config.toml
model = "sound classifier"
n_mels = 64
hop_length = 320
targets = ["voice"]
norm_position = "pre"
kv_group_size = 2
layers = 10
positions = "learned"
label_smoothing = 0.2
beta1 = 0.8
max_grad_norm = 5.0
batch_size = 256
epochs = 72.7
decay_fraction = 0.3
warmup_steps = 220
Rows from block 3 of a small sound classifier, named by matrix and row number. Rows with one number belong to one neuron. Each number is 128 + 24 x the weight over its row's rms, rounded and kept within 0 to 255. All counts start at 0. Numbers have three digits each. After the name is the row's rms in percent of the matrix's.
After each neuron's rows are labels from the 100 clips, of 14848, where the neuron reaches its highest value: "responds to" is what is common among them; "peak in band" is the frequency band that holds the peak. Only what is clearly more common there than usual is listed. The data: babble in 24 made-up languages, each with its own sounds, syllables and stress or tones, from a formant synthesiser.
# fc1: MLP up (model.blocks.3.mlp.fc1.weight, 1024x256), inputs 0-127
# fc2: MLP down (model.blocks.3.mlp.fc2.weight, 256x1024, transposed), outputs 0-127

fc1.756 097:137129127099095138075133173167129121114133144136096095116125098125133114137094138142129111119147131144097123107125166174110052089109121168127108098127121103115115151122156155118149125146113118121165160136123105112118130092139087144168119186134124122115092106103099174150120122102095091104118127135124122149165136139115114112114103137123081108129155152116155093131120101107085129129117
fc2.756 109:122112123141160140142122131097126150148106129124139192159136145114116117110118098102120162128116101100151101114129122109135149118107075102116152130105124182122162118146161131116130138102106129150142096132109125157136140114158181170096106102123133161135158115129161154102153132134132104153104113154148130168145108142124125155131165121121149130113120117118112129111125138115147135098140
responds to: voice: child-like voice
peak in band: 0 to 250 Hz

fc1.641 118:120168169142117113123137179131115164072170163112108128120103083121147110133119131126111105114150150142123143160164156145136089122115178127157116097125116073114163132129137177100103133124126169138145126149180118111135103134116130157119123136118126133135146124143096112149154167123120077114125103151155139127146131188124148134126136149122133084109108121130145097117104130126093119116126
fc2.641 152:098163146123186120130101118078104117108167164127086138138094123074147136140138116137116161088127154115154101100146121127110125131110103085139137127124134121167106122132152140142106114130167157144143121148144132178125128154144166140136144108108125146082142189117164120102142125119115123126161123127129151174138158083114118090096139111111129136159108103096089126148099169127125138106141
responds to: voice: deep voice; reverberation
peak in band: 1000 to 2000 Hz

fc1.78 105:111129103133076085144107142126143136148115135117136109091108127139129104131068131114132132088145126148096148114138137116173130126103126183117112127153120127041156123120110124158105117171124158183097166109152083079131095100113082103142118137195141133143060094077143109183095092123134130146130085109144101118120106103103129136136112105116133135163163130110163145132132087151125152127127
fc2.78 148:099084137161117158171135121109137090154121168117121148135090160119115142104155126147138170098121129143096082149118103128125123120103105158134154165121154144114108181075132102113130136091137082078125115125144166165103156125176127150119117130145133128136160089130153117081126142126120150118152112136090128122141153116146101144136119148107105146132119114177108144150129119116165113072157
responds to: voice: child-like voice
peak in band: 4000 to 8000 Hz

fc1.104 102:179148140126124149152114144151135107120115109181124144115146107153137100116056128148135084130120118127114155136160127131162145114165154143122128137122148125110172152124141135147155091154121140158111160095163085098133103118079140104096141123150143157138104107151092134134125126145153112180126089107115124125179146133093155144155132185170137101143128133113129114125127110115108084131110
fc2.104 152:119099104139127115142136124105120170176143127099117166152157136117139118126130149111122176072123130104151096126126116150097147136110114140143150148177105161119135140116114119076105132083128121151128118130133124203144110163177174125156101113113129131116137104114121138110100142109101144123128146146146134095146136133121089106115158111109111143095125119143144158121143125186108148113159
responds to: rumble
peak in band: 0 to 250 Hz

fc1.294 102:114139163138126165096110148142172069100130148133114134118127101143114117121082147179131093142127124147096138146150144113134093118119141148117140114115186128114139138140152165118122139170118151134142138112138104085083081077093119139116138169214103149126126089151118127124131080113093074163112115155099082133136121123119130156147112129142132116168135120149124090165121129069144112119104
fc2.294 137:157109123119101127080186156139120150150128081137143129132109167124149144113124127090136121123101107114114135108121117129123135107140105151155134149152060142118121041134097156164138111105128098093150118112153143108145161134114088104144107152112170091123140095117137111168160157161149126128095155107143137147169104163129153132077113118135172075111129147102157166123114152148121104116114
responds to: voice: deep voice
peak in band: 0 to 250 Hz

fc1.532 098:177144131112122139149121139157127118126130106181110146109161098145153092119058136143135096142125117128104164136154131145159131103154163140122123125119146125121176141137131133137156091160113149165120166088163073096131091113077138106099124126142136156121113116154087141134115130159148114186127089119124132114152136124093149138161136176161145095149122142109123104118133123088101077145112
fc2.532 142:119104095137143110134135146111119170180148139098111162159151125127146118120132137119127174070138121105157095123119119147112149145096115128135147151172106169126143144114112115080112133085132118154133117142139130202145117167186176122156112101101125137122132126111118155113112138102097147112147144149143140104144138125127086108101158102107105146083125126134149141102151124192103147119134
responds to: pink noise; rumble
peak in band: 0 to 250 Hz

fc1.352 114:086123117126055136126098125166174113091119116120115117107088130162125094198140132114086090142123185121127127112185114094153135171107143156107106093095139085071104087110129123156149101119123124111116146123089131079109145071111077094095137131170135119137108081124161104159149150133137080115127114117141077154111098145157155146143137144169114093121162119144130107112121142144118159111124
fc2.352 174:120162131147071127103114095138157104137154115117179109090165132147106131142142141132139099178146140144107191176140155141126135112180146182121100105136133106112136109133128153103125163156156122107136136113149153096110103108083089131115134136150104116129131099146086098125126127190137176134164153132114087104116121118168146132153097117128144120129148109165129125113137155090154131157121
responds to: voice: child-like voice
peak in band: 500 to 1000 Hz

fc1.157 113:133145125116069102112126151148115137112175119153126091102154135131135121123088165107139084112139115155106136139112141153130074120155136177145108106165106112066103104120085150140117093164121150143121150111148108098137095120095093091137106170139103121097091090105126105189094132143134102125110137147139138134100127087148158140145107114147141113146131144091121110111128133113123120132105
fc2.157 148:128149126130165130141116147072102141149123145163128164135132152087140183085141118119160139150070087130112092115093139157157156124137111100129155127121120173148164152162171121114144153098100116127160120147144122168137140134143131159148135127116102176141128156114122193095144105134112127125080128168127145168180134085110148148121089169117131131131091156125104094140121163094135110116106
responds to: prosody: tones
peak in band: 0 to 250 Hz

fc1.396 114:104081077131138167146131148098108137138108147100142123125104127120166112120135094134138137115080114121082081119115117131123140119112114105115142159094127135124161140130183110092114139115065132137144131154122108181147127136155138135144150169130144154128126113118126186143145133086106095112080111143134135142177121150124116120078091128126113136109132197159099115152142079124136115103103
fc2.396 150:143107140126127152155122164134117129117090126134100163150103153133118135089118115137151160111169089118108138113109120130133101127116104127143172119084135166131147163129140118125152136141104110133163130128140110157129149110152137172104116158159119131122134091111139170125166110123144125125092113111101138159129160143116102173129117166142150105106108145130086126124113118094139118094135
responds to: voice: low voice; /oʊ/
peak in band: 0 to 250 Hz

fc1.84 080:114164127105084138124105133146166079074155144115128111111162063127113157140118129190119104140151146138130142167170156145095107124132166179138115118139185104144113162169146120083132147162125148149117139134090101120126052130097125138118128142125075140121133111162143139114107109099092144171129130131090063117127146096150113106153130145083108111148171115147140098146127129121123128158132
fc2.84 113:145088122122099125118158149117123194129120108130129115151131147133121115133151146098131143121143117137156122085110120116124124147120086144121113094105090147130091110130057134170115117084133093098167142136129159137146163175142096129159089123108199105100120115110162117145121156128132123117131146088170137146132126150087120125142134098145139119090141117118121183143148118146092148113173
responds to: prosody: tones; voice: child-like voice
peak in band: 250 to 500 Hz

fc1.74 090:154129140157148140085158156118132134145103112135160138100114084107130119115090112155167139154089104152086116150137178132131097095135088072130101120117139115163185119168165151079146159102093129140128133106107107159089122122123153173160110145130124171159166115183145132116140139096090115163120109186105125140142121135137112126120106106126137124141117141138131138137127129069142112129156
fc2.74 137:104109120112159144109114104124156091138152131103139167148114148121113141115105161134102133081175128094139135139148115092103131134070150136116149157115160158147079131115084125173119110154170165105123119138130107074121098133100137110090132123114151072098145134139153138086146106131153104152133125083111104127134117136126151113123155116103122090160132127125140146111134125144120128106088
responds to: voice: deep voice; thin (high-pass)
peak in band: 0 to 250 Hz

fc1.563 108:084136106096084132149127094111131158123145129123117130095163121104139123149133169105092152145114131106119125121133130152135142167106156167130114116133129095057114179166125107079101169103097152149159149135088117127102134098136121165116100143116104104120099119125096125168110134146128156133107126138173103085150104164098126113147135123084133118110125136129129142146107126122107133162148
fc2.563 130:111095112090097103159124108111118127122154123144171123126139169132105124164140145120098113130127169094191146100144125113132106111114130186098117105094135137125062123129079122168134107128168116108156140104110122099113159103088101134116120076115136071082102112101131142088123114149135130143152140124128118117106130128091117080122149116147140121139166101113107106131130129121159151134132
responds to: voice: high voice; prosody: stress on first syllables
peak in band: 1000 to 2000 Hz

fc1.123 107:126113104108096160112126119128091089128167136114124116100109147081132166155128102133130100109121143110106100123139129144170096100132129147177118122118122089137110134136125122154152116132124141120158155135153117132081126101104104162147153163127128087091123106120125107150124151126140152141117130108112128147147161109115132106110085119096151114173137154092125085157108145101125117110125
fc2.123 152:105141144162106126134133107107110108132147118135158129125112186108115162111152154091146101113117118149132128155100118134159151126154137185138155140157093138113106109151138123159137134155165110097116114111134145100117166108092087133149169135126152073118113119098121093123121096139154176121125172088118135124107164087111156167121099143110151112161100136137117143138114172114170112119107
responds to: voice: high voice; prosody: stress on first syllables; prosody: stress on last syllables; /h/
peak in band: 0 to 250 Hz

fc1.736 120:107158109126125110048120084117143118118170150090090134116134102147149100160125114155105159131150159104126144102168164125108136070099102111105138115150140106124119134111100172095124154143102184101125141095115127141083104096165136135135123135122105154106121116144104123136120139102084157131114120138158125133122088134139115102072138094122099170136130128119150143135114121153116117153163
fc2.736 201:103157088154128094078122093113147124160175153072107136109147122157174110137131126137125159124121134128145171116132149133096170103128133106112137131162122128131115115102111159094108176130092165116091171103141145146105090129153133098148138121125142160127121123142092105131103111114085167133092132107148127091113114142141131122084141079081091175134137128137166179115154149158127144151139
responds to: voice: low voice
peak in band: 500 to 1000 Hz

fc1.301 111:104102131132077146150112144137152145109091144107131112079117101115123098138101130127136138149159127157104136135133145123123099132098141155113102081100124109063166129147153099114094149133096134165109150120129112094103133124155074127147099142163137133152108087114184141149101106104083067133120078160145094122147164141135113175169124125134118121126145127143132112130132107108102132140169
fc2.301 158:095134101139076130131109108150137073164158145133161128107114145144116142114148152144135147096152118120145157159123092126150142132126146186110145150134164132139102139085108126181147100154152099089160163113155148105115118095105107090103182111124179100090125125147096132099117117146142153117195124084098138110101173117097136133132125125100129104158130135139134141092163126125129099083119
responds to: voice: child-like voice
peak in band: 1000 to 2000 Hz

fc1.417 111:137115150122124139157127133131107138126118110126126137144116139165124094142115113104093087128110164105140154107127118098127146120126139164119167142079105121083132105097153140131155118140141140146115100111124122112151141082082119100101158129169097121139076103084129141156189130133152088103126142116109154129092128125129117148091135175213125136099141120135107110121095137110173143113095
fc2.417 161:101106117132098144152102115165170065118168129090154116101119131123088155141126160147121089111171140141120151181142107138125129125103179186125128154138146098112108128088116123138111117156175162088130140132144118085110112100076129136076120143152122075130153110142120122130115110172130122115152132121091081070141126154157139129136129134111127079132138120195155127108121123131146116113100
responds to: prosody: tones; voice: child-like voice
peak in band: 250 to 500 Hz; 500 to 1000 Hz

fc1.344 100:174130145130127166153130147147142118105108097179133152112159106146124107115055135144139092149127111136105140142142140127145131111144182146127137122084149132120177147151144123130162100146118139150120155092148087096122113115070141124102132130160135145139116101152092137122136114144146107179129105115097115107155156159099149153157131197170147079148124134135110112140135124086116092139123
fc2.344 125:101096085146135110121140134108115159174149140097114165155157135114161125107149144132137187086119109104136114108106120143086161149104114117133159157159116173135132136129100116076109143092099130145145118132133112181150105148179149123161116126101144136116137122119109155125107139104085146125097142151149145111158116147125101100098146092083114128097111152144156172108145115176113147101143
responds to: voice: child-like voice; rumble
peak in band: 250 to 500 Hz; 0 to 250 Hz

fc1.210 098:130103131154131162132151174128142112084108136109154117091095091123135120123119114169152083134077114149078135148149145115142136125132127108122112131104159095134173116141174146101133152105100163117100118105137114098096137114093138160111149151140145151168153122172142110135160155104089073150129092156114117148190129189163143137120097131115143083132126141174126137142121100105153096097130
fc2.210 146:106169129134208143088110117100138100133158169129143177148112163136105148094126146146127141089161119101127122135134135109110121156093127099109162143119153162153080139116107155172157128110167107093164125147073135112131113121132142133111166135119164097086137147122132143074170123117136119133115141096097127158129136140099124114124136111115113092137108115106123143099118139118131119097079
responds to: voice: deep voice
peak in band: 0 to 250 Hz

fc1.717 098:127105112111125147126146152116086149161107147143084131141154126072156153129112137126124140087132127089121076093112124166136120144104120138160125165114104128116168170165151083120157135123099133181153120166146091138165136126137135139161118141123136112115098108097113206151134117111116122102080138105150145134166141100077111106134124149092138060128128178125094118120105135113121147106099
fc2.717 133:141173130163130132111128133100122144128119104157167140114163143151142101088120132097167137142124067148113144117102151110168128103129090102096140111114141173127149146153131174121117159148116135144149154095139104131122120119127133146112113127110137187154137149146137115144108122123151132181116143143164150136143132116093147172144122099125155143129094154126110171147146111097126087141120
responds to: voice: low voice
peak in band: 250 to 500 Hz

fc1.219 109:120148131118115120124124112111119149144169088142142137134138146088130157130078151099129139096133122130122158127107120143121130104134145169182141121164100134085110092137101116158105100142128130146112109112146113104155113114112105102135125146149144082101095078094128099149127084146151131123096144110119113134143139147100158134116103128130178109121142146091150149093110170127133120117145
fc2.219 146:140157128173163111156122130112116143142102142150108141116171113137146114117148140146148160143098123146113104139112105114097166168169137065148145134149133133140159164137139106079095139113080106169123126125151137196160094180175142126153127121118114172151140151143105143116108114129095146133080110149122143122150165108144131137140114126109139161099096133162126144131128124134136118119137
responds to: voice: low voice
peak in band: 250 to 500 Hz

fc1.476 091:123161117106087117131148140161096126125149098147144106124092136142150150149127118105115087104099149109127126114139126107148101135129164160180136140128104096095114128130092135159159116138128135155130116124131111122126136095106089116096143152138128115122119101101112118183163156115156130112115132130135145135125113147114134112095093129151129109100140154109133109098056117170159142121093
fc2.476 093:102114138069066133162147101122100119161178119109124081120166125115141113140171152116114127128142143141168116107131099139121150121114161162130093119126115096131100167113130079135087128148191156149112111137140119152106127139113117137102111121106108102113117162117111151144103147167148200125186171105162158079128137116142118095117138112087126184127143121115118139128127134157140153181096
responds to: voice: high voice
peak in band: 250 to 500 Hz

fc1.26 101:118106150102129127134168168124094128145127111143126121144111148115138163132130159116114086089097156123130092089105127116129131132113188153152165165141094131112129125117093116147145105138125167119086105105112135104144155128094080090110141144147120114145117097090144183140158092110124091106106140150109146100116146132131147144105112165163131100113108141146116155106078105141175111115073
fc2.26 147:116116121112114148143115126133133120122146138119150163158100133092126128137103111132078139073155149078203107092144118128145125118080126160120140128111133152152118125133130111160116092123189177140132107150128089135110140160138187153079140107097156100126156148125153136097131126108140118130157134116144129122143152143091120101106184117084116129146136120092138150133129141165104138125123
responds to: prosody: tones; voice: high voice; /aɪ/
peak in band: 250 to 500 Hz

fc1.719 101:132111179143133182144155163113113119110115111114143122143128090084116135117118133134138092132107121162117115140114126103081124146159129118180134145094119107127145103164192098117111139145113141151124081137166117139149117134085134155127146157146147119143158115153122120143163121151130061108110142106107139167193144180141127158098084152144167079112103139157129126154097152088163143094134
fc2.719 135:114096139131199122103113091096145119152146153079120155109123145171099123132142159129125166132174132121148132148145138124126108135090133077079125130146156118139100135092086143127131148108159120110131159109084163130104095141131146139130103116121105103127135176147126137109117092090126161146163136132134114089080132132157112122133167094117144144150111094141140141129109128116135122140128
responds to: voice: deep voice
peak in band: 250 to 500 Hz

fc1.385 101:159137130110122156145110132137107126106137144150117143096140073125168090120074126161141105121103118136095150131154134154166123080132149124117126106107160118138174131144153134125129092160118156165140164118156061134115088129112145123110150130119140144100111139150092140140118143125117112159146080142131147128147149131079122127135133159142154115154127147106123077137142118087094078129117
fc2.385 139:104129098119125105109109132120131144165180149099110130168127108130129123138123136125110155080161135110179113120120114140110139143084133132146119150175100150138098125095118124130120115101156136148118118160127132167131125154159154103150120098111124119108117148109130148112133121114091133094201155140138128110103123122143101095106156088111086148109155126107156139085160151195098178136118
responds to: pink noise
peak in band: 0 to 250 Hz

fc1.33 108:116113105109126113142141115094106158164138114118097121135108133099137156139113144108123159096136127110122129129116104147120132153124116126171100145174101127109129114134116083149107113104111130149146134154152117132171117133148109116158101148146135102126120089098143128146134112151138139118086126105134116149164110117115144090137105099082183084104135156109141128091113150129114143105142
fc2.33 155:128180137158123110128130152148110145111142143156135114114163094121155133129131158144149131126096135148120127133114116146094144170167178114156134144179117122138141160131123110100101114144084138160109146125143106146162072178128124090164168128112149149113117140137065156131075083133077141132097114150134136110163169145140178112132111121089135126113110142150164147113128112163117144130121
responds to: voice: low voice
peak in band: 250 to 500 Hz; 0 to 250 Hz

fc1.5 103:123151132122115126137098149150137153076170158089101135097119087133168094129091131135115114084141128137112169145145144169150113095106162125127137112135137101098159124111142156107111122128098192156136151123145094096126087116108138127089145140129118138117115129141108117160137136136126097106131079137158128114142140168118137141124144138127126092109127134142157095097125119130086089103138
fc2.5 127:110137126132139129140118116069119132117144183122121130162096092099119104135135135148111172101168150124168100102132122114114132140096099127122116119129130131147085160110152133149106120121145118138130127156104141180123150170180169155153142088106142124087120164112157128094131134103088139112199121121138140152110142104102088090126155107122094171140149104093103138135148151138099155135160
responds to: reverberation
peak in band: 1000 to 2000 Hz